A small CTC audio transcriber, trained from scratch.
Data: trained on phrases spoken by 400 fixed synthetic voices, 39062 training examples, 80.3 epochs.
Rows from block 3, named by matrix and row number. Rows with one number belong to one neuron. Each number is 500 + 25 x the weight over the matrix's rms, rounded and kept within 0 to 999. All counts start at 0. Numbers have three digits each.
# fc1: MLP up (model.blocks.3.mlp.fc1.weight, 1536x512), inputs 399-455
# fc2: MLP down (model.blocks.3.mlp.fc2.weight, 512x1536, transposed), outputs 399-455
fc1.308:517502483514459495525480513434486486496464519501519554491516487512497495517504494509500483531450493534475479517513511482534528495462477491505504488492511476499501531515501
fc1.309:515522520447550456516516465436510426510516498470515504493519498456539500465528537511499517522498492539491483473487455501483453435540551479475541505442514487520465519451468
fc1.310:479478508522529516478478505478503500532485495496509544509505504484469504469446482517544517503523520493443508553505532499462510492489493516475518521484504506473489532459498
fc1.311:519538497498519446502496490515495525473510491513525497509491476466498460510508506479506468526520497467522510486505501522529495520500518524528475495485441535477494528480496
fc1.312:486500512528541454493503504478476513520513496533470547536499474538501457483512501484450507529501534514520476508499556475455518569487519532466449482485476518476473474496515
fc1.313:505518502497518498501489441495531538512522525519517491487473481540484549491507526523503501506459497507491483465483497523449469505512493522526527464482499486503493501502471
fc1.314:502501493505470495480450489507484518473511489516504529533505469432499521497495531526455531530531470529538486486498506517496553546469427446497484475531550516519505521477458
fc1.315:497469466490462469492513539530465524486527496507467510516544486480465513541506482480481545469521503497501486496506499551486463512520496495500501469486530477485513533528474
fc1.316:530479500551433499504447498450502499493498470509508520514476511495483497496541532530474464574494497516483513453504497504530464479493529522516489513498506439501518487495482
fc1.317:483508533499520463501479552503564495488522517535453515514511495536472499495445503517500461503478491500503453503497460450487526432493539505514541470463491480487481582467479
fc1.318:503479472552537532477507530474505499535510540488484490468475476501500499475552541480483535499559497511476500529460506550524453481513431517488470499506512480489473511489479
fc1.319:529508513509499518497486537505516483531476499499520499522499497504486489468511456513476521499478474514492565494531543494550506518488502499496489485488483487528569490515493
fc1.320:475486503471497487486484512493454468529531521497488522525499486506486476534503503513466528564507513527528497495467494549464542508501511509515508452489492480487497440550501
fc1.321:555522512560518465535469509510497510472513471478537493524558493487530521532485474498516480496465481491492528490537490468465473474457507508459520551446514532521504533492505
fc1.322:501494496525473518525536536467495532467552481542437476520500490520505494544459471518487487526431450530500489502464512464488496502466509513513543493513503507511497472475506
fc1.323:496494507485509487479496509512480521518565490492486485497526525515473514483508502521470486522501532471497479494507477511526493492501507501496464461472486502456511520500556
fc1.324:487493512465432487509475500481528513493506519504465487502505475515538522480482494531511511536471485501512488474482483504442477492501496497495511545522470478507482522491519
fc1.325:504535523529530555513458534503514476512512511522476509476480490454486509527472509498513526523502498517494493497516527542521473507522490480555508498464462532499502504476499
fc1.326:533500513497505478446501513523490510508518479480510488512497500521495486527499523482518556507454524497504532469506512485506492513525520481497500533516499506516515509537492
fc1.327:474521494493488520550505531500471470502540515523514493468522531478502551506540479515492477495507543521452488483525496512504493524506533511519452491493498535518495509518515
fc1.328:502520532505555508498497523499507471534478517477546534517529486501523504492525496468487498551505478486449486498486440488518454494475471512531476521506498495516495504495498
fc1.329:501483525494480556554534531490460501529511503471485506466521532547505486528486497505516491508515495500501510519470501458505511482495479495517490466462486491502513491518452
fc1.330:521492505507512457518508487506524507529477500498499521518520488531553555563504527526506486474524504480540513502539488505466532528458541493519521467522502487507473514468451
fc1.331:500498475507494487499501506523515506487498486510475470443516489480522526520510502483497475489478486498462535541502533516492500466504492517467479550494486444503511512502502
fc1.332:555504506514484501472468498534562474484531440483501522567468476465503515495452528510505475487519504502506502491482475486520531518467526459477480476504479515521499506506497
fc1.333:479483509494475462472504488510476516478489477497500498509493531489490527487468527464510441489512531551491524492469531485485488478519495474493494489497489517513440460482542
fc1.334:500467477525496505482499515495491484520491525470516486485515518508508500493465518482488526495467474507462536458495497515472516547496482488501543501486515505508501509520493
fc1.335:504453482471516505471503490543518501492532478551496490506486510528477503492500488515484546517513489520486509489463535515503479508503487503504491441492501512510505511521480
fc1.336:548504539499526451514502470502515513527506486462479513529464469494498516523529474514507520484474497497503474488497532569499491484512530450533510463550483503504492504506502
fc1.337:500543524478534504483535500452498481476497470484466501516446442537492464467497509518512486526570511509474527474532486486515471507497539499496469554501496484534504490499447
fc1.338:517503513479440476522499503529503466511469492522532549429460499484488453500496466527522462501499489510503477509540490532498520474496518427505458477516468491434537495473470
fc1.339:520552542487517464465495483519489456476492482477490485490469510551501515502519505521548500434509475511490477502490477497484509479499552460463490501516514513491499543489475
fc1.340:498496500526489494515512469420461471500515471512515490535529487527479485535496505512523496512486516512470510505503508511522516511575512495495481512489522498505495501477475
fc1.341:525522555543483516500486516471510456468469497487470477505472523451525506515517478477510514507491465491508522533463529507491529509501469444516453479475481494498482473513475
fc1.342:467466517499519463472502506513488534504473520508495516515472491507524497479474508494545496492537488508494523485511516498470502531520505507514486515529484490513503482512491
fc1.343:526454503531516483575494500503492530486519488480520526455489518534529498470519496501520524525463526565523500478500512499492431538522452497504462490492522525489483536527480
fc1.344:529494518471460479472477516476480479502507489452536501469489469475498480518468515503473524498503496461525520482475516511483521507493546475500510488493486526506479469503458
fc1.345:504490532490481499492504508472501505519505465514506506484479519537539506519508481499497483522485507516502500474506485501498509537478507512483488493458494540538498551529524
fc1.346:514495569544478489526528526477483507489525518504499485481494506523480470493531485470487467524446489507513487504532477511509469515524505480518520532447520510493509464487498
fc1.347:525514534507539516506511523480484521452490497504488489462493524481517499492537509482551473538487495476492545506470496514499478508508503503521514511477494490539523511484478
fc1.348:529525453458529560473476486518525540497486486490497527509504498507506553519505521486497509485491476523492506536546491473526484518535510507513440514505498491492478465519455
fc1.349:508464523486513470496581531442477472467538489522477551532525524517507455546521464453479556495500484473426510450479546512509524514530505546490491499524493537489478480507502
fc1.350:532498503493532506519453485457497518503513461526474495522514509499500525499481477514452489507529484507454526481473452422506500495501491495544504511504488504538526513487454
fc1.351:516525497543512511490510517526498452490498480494491562506443536517535546482516526507486520480485504512484505492498476530537489472485522520513478476508503496479505500540522
fc1.352:519496472493480505499509487515491495478492505530511459454512475467477523457474482487546502501474497501499464515536466509482488464540505486495521514507477541507538484523481
fc1.353:517452532495463481508473523492497503482494467481477493482508492492529486479481508496480490492511486476523512486505491517473498492493535488527487504485516523494525514496521
fc1.354:547523501481488470496476480470487496505510527515478513481488478526538528512493492477476475509499542463476501489495490465485538512511493468499515495494496512491490500484485
fc1.355:485490528516537522519522532511534503498473455476534470517454488530467497550518524481519436544514428539461504519503500498515488459564546443498524510464537555523501480518478
fc1.356:526497550513481473461455505497532496507464481481525485516524497523489498510527500489527524480511543494512488541490503541497497510533487452503499508506472532500485517498501
fc1.357:512509462477513511455450471500505464512497505446489427526488457465508462513523521497468498505497519475537497482548515506487515519517475515492509526518488514510511572494531
fc1.358:538500542473489459521552502470507520494549512460494494493473502526495474510468508501486500496542528497516563539522489477546486468529508530504482478532503492508476514548555
fc2.308:526517527514547493514523485473517473490512474471532486494500492511453455525481541492551543499506502533529534504441536482533524493529495547520518487527488506506474481496474
fc2.309:471439514461507463527528513481518510519501483513497516473496504480507517491511568511491462508487511480403521532504512489501553553491525501493501468493484477497554570473475
fc2.310:520497466510527500533481504515523513518480490537533523503535485510516501513503470516493496507466493479493539534475464496508506512511509503480517502488504477479482466525522
fc2.311:497513514487483491546511507530555502458465484512559509472498505496524520497536494481524519491508492460492481520517503482540532505510511517495513538518502478519470504550502
fc2.312:493506476469508532505454463490502537467536506530464531507493483482485501461523497517493489491473485508498488547455457492484498444503461507519488502488485500528503479535523
fc2.313:501522496497525516489495526482472512462519482505491537513476531469459484489505498506477516502485490520496408494446501543489486497463492498520547457556492498480499523500542
fc2.314:503521519463476520541518538473471522511516541546424523519493496452497462481505502513482488487466489466505480502583518504498541481514501505543519525491501516501492489516459
fc2.315:482517500479524499502508503496544503487504552521506527541505497532539502469481508537517490498512505506569469500482535513526487490514469525482484458498501518481470500503474
fc2.316:533513490528535504481525486501501453518496507505474528492495499463448494540511509519501481501500476465498477483497506499544477517519510490502466484467495492468493519464492
fc2.317:454502469538496503485490539467474499472494502510466511471514510491488503484502474495498490506476518509526511519466478450475526491510485522478514509504507513515510503468501
fc2.318:522532472475410518509487498500521540479491439448504461444474517485505518458513508512509524497507528535467514489492521493486480501479502533525505475487490488468492465506523
fc2.319:488501498481528529478498482517499521456519497515530493509503527518522525466440435504512523505502490463511498520494503521535497491511479494486481541503513514508502530524517
fc2.320:500522499495525494506499507498538553478501481475477537485467513478510486534495492507488512496531534523515489484467495523505498524510490518499457456473559488530509431520515
fc2.321:501534476569481520509523525512465482517511482527500531532476522531479445513485526496494504484497517503495493475511479496535510492551504495433470548507502464495508511483528
fc2.322:518467504525501500533484512538497529494493489501506497537483491532469494519435541440491519511460504502512460501460484515486514506489445525516557510428493495502508486530458
fc2.323:514526531489483479481475491500519503507506518519495505505489444477479495487482492491479476483520491509510494499506510507513496480440545457507509494500495500524459507500539
fc2.324:492473481494481479518509517493480532498487475537524468522478485513460502484521515475496512520506522487486521521490492508453512541478521500548538529507492521484480505509535
fc2.325:473503538564534523516489495484510514480500508474527500493460478474464509519514505483508498453482488468534521526513491503515486513516502548482480512510521480523491510519498
fc2.326:493475497496487494541529495522524568508443527530543507503503455489523514499461526543502514519511491467481488494464492496537489472480455492514502551506478498477481488479514
fc2.327:491518544518482499519516512484489505479465523518512484474532515494534493523516553501532498479477503481499478541493512517509499504459494477508527453472488498484458454513519
fc2.328:494466518476511481479502488497508494515531490508553523480495544502492502489518484487500520527522507482520516462493506547483533505511465529494522543491538532500520497495515
fc2.329:516457499475489514498507490457519555479430498556518457520533518498509531489511497503507505484495512496511515493524512465489483496480539530459523513489536512540485486519556
fc2.330:523504432491493543495509507518483465515503532564452540502492538484471474519515501482493498505520499507486494463479490485543464523518493503521460509479514475481527486483473
fc2.331:540507508438474543476510511510456504511498542453479540515491468550528480472548492493461514512521494540483480507553500482539504503480516497491500541466457523503475513485497
fc2.332:481510466494494476459510451502522525482459543478491510492504498444518457512480492461490502473546533495521503499524511501504497493540524549483505517500490489475498553503492
fc2.333:475540473458504462479547494533477495527496517472535537502524480468586451481534532530532485490514494488529511457508522489494507534511493513431561469517512506527506490484471
fc2.334:511482479512482484491515508465494509498471485504530528484491545486482516465443517510516486502502501506498490553526495520494509519499498489463514526484497511537532496530448
fc2.335:515491459535479510501524486493507540519538472470524487458489528541484480520488476528497482543516488527499498515501535483509515543516498478489507519521503503540483484485511
fc2.336:526485474500519513503465494471497505521507511505494469513502547467520503495483524492500478536522489493545475481507548506488520498498477484502516520494560477486501527465511
fc2.337:484533560506543533488523545427533463472491480453485536434518483536521478477501525519467559466509498551506490494453535453519511525532468493549501455538502508540481475546524
fc2.338:501454552505458498523505511514519498543506498502500585442527515495490510507535513488484524453484496481488491493476443542517508494489471490485474484466520482497511511495523
fc2.339:498500495515480524537508496507522476492526500486440510502522499487473446492467516550480507493477485520469522531477499506481518516478486463519473516519480480482485477455512
fc2.340:519546475486508462493490520497532474494544503543508476501493534494485523523512496499500502492495540517518536536509519495548550435498471485561472511506527521478472459507493
fc2.341:514476516455452477559528501489539481516465474515520483537503490483509486486494477543525446482528515502466468496532505481523511521518492502514508496495512518513483501490487
fc2.342:494511486484504476492566527528532466491475504529496549487526516508464493502516483513456480515493480544533494500501495493480509513487507489501492488494495504522477481478479
fc2.343:508487544497540503528481515504525505501487507519496477520530478508484518485507534493474491493543552503537457498539517521460486553525492521502543519487501517478492525525458
fc2.344:455437529536498505464516490494484526548534487532536557509537530504483545494462515454538484501457485479495551517516531518463480440522477452431503512542499443547423487510505
fc2.345:547477512516507506472449531495506528487505542485512454463498488475480533522493493509530486494498531506497511471496518506473468479533493530511462484498506503507521500514468
fc2.346:517527531481468519456455520478503525504458492559457516502506488520485500507503492472491510487489555524503485503462512497484536500493479514477505479502484477492494533488509
fc2.347:495480478488531488489500501489516497510493493470495494477483496490521511521474498516496512466483537533492523478497497518469493487518501504507532546494543468483548500481541
fc2.348:501506474463541468500520480520506498490535512506470489488552483472541469395485510494487505474523521482506532466499517483476514532505501504457519484488525488537476492483522
fc2.349:512479602499540489500487482500550460497493490528570585546550510485499497531497524468469526510499477471503546487492489510502523473488463530529517551538538475517489503499515
fc2.350:488534524503504512498488502530467506512518507523469433507471484536500496515475512547525485517486533559491522491483502556467502506520514509482496505456487491488510494518474
fc2.351:514501538492528511512450515472498489504510509488481562500546504494494509515510514480525464512525517487496515464518530531480484512489512498529523478467542510529466516477480
fc2.352:547535480494462486507558535491481489508508504504491529503493509493495500489495545504501479490539502452474498523486508483496511491461493455469534473485512464476487515462506
fc2.353:489473509492532498485478495483458509507476507537517496552503499502466512480523481505535512479488500471502489528498471504473522486522511481475501501505519432498512527493512
fc2.354:497494459437474535510491517471510522483507536510538517493511483487526514492527536515502494502508531478484480495498475503532517487501516521474485508493502500489539470518508
fc2.355:472463485529537494466466535490461467514452486492478484453511493474461517506522516532486488501484446464489489503493490458507478438488497528493540499490536491485479468484513
fc2.356:539501520487493508498491487505504513498518525490524486472501485489499487542522468526564503499499517506501511489513523516471523503509530485511483514517493468512498554529515
fc2.357:514472527512486510514507497488501518446517515524460411505503496484493502491505491497464484493509508509522509460507489514511516491469525517454519439475509515526463510517513
fc2.358:500480511487493485462468473440580464526526495509498506457495509480482529486571512509476520540525521546503503528517515489475516498502495539522480520484520475517507462526449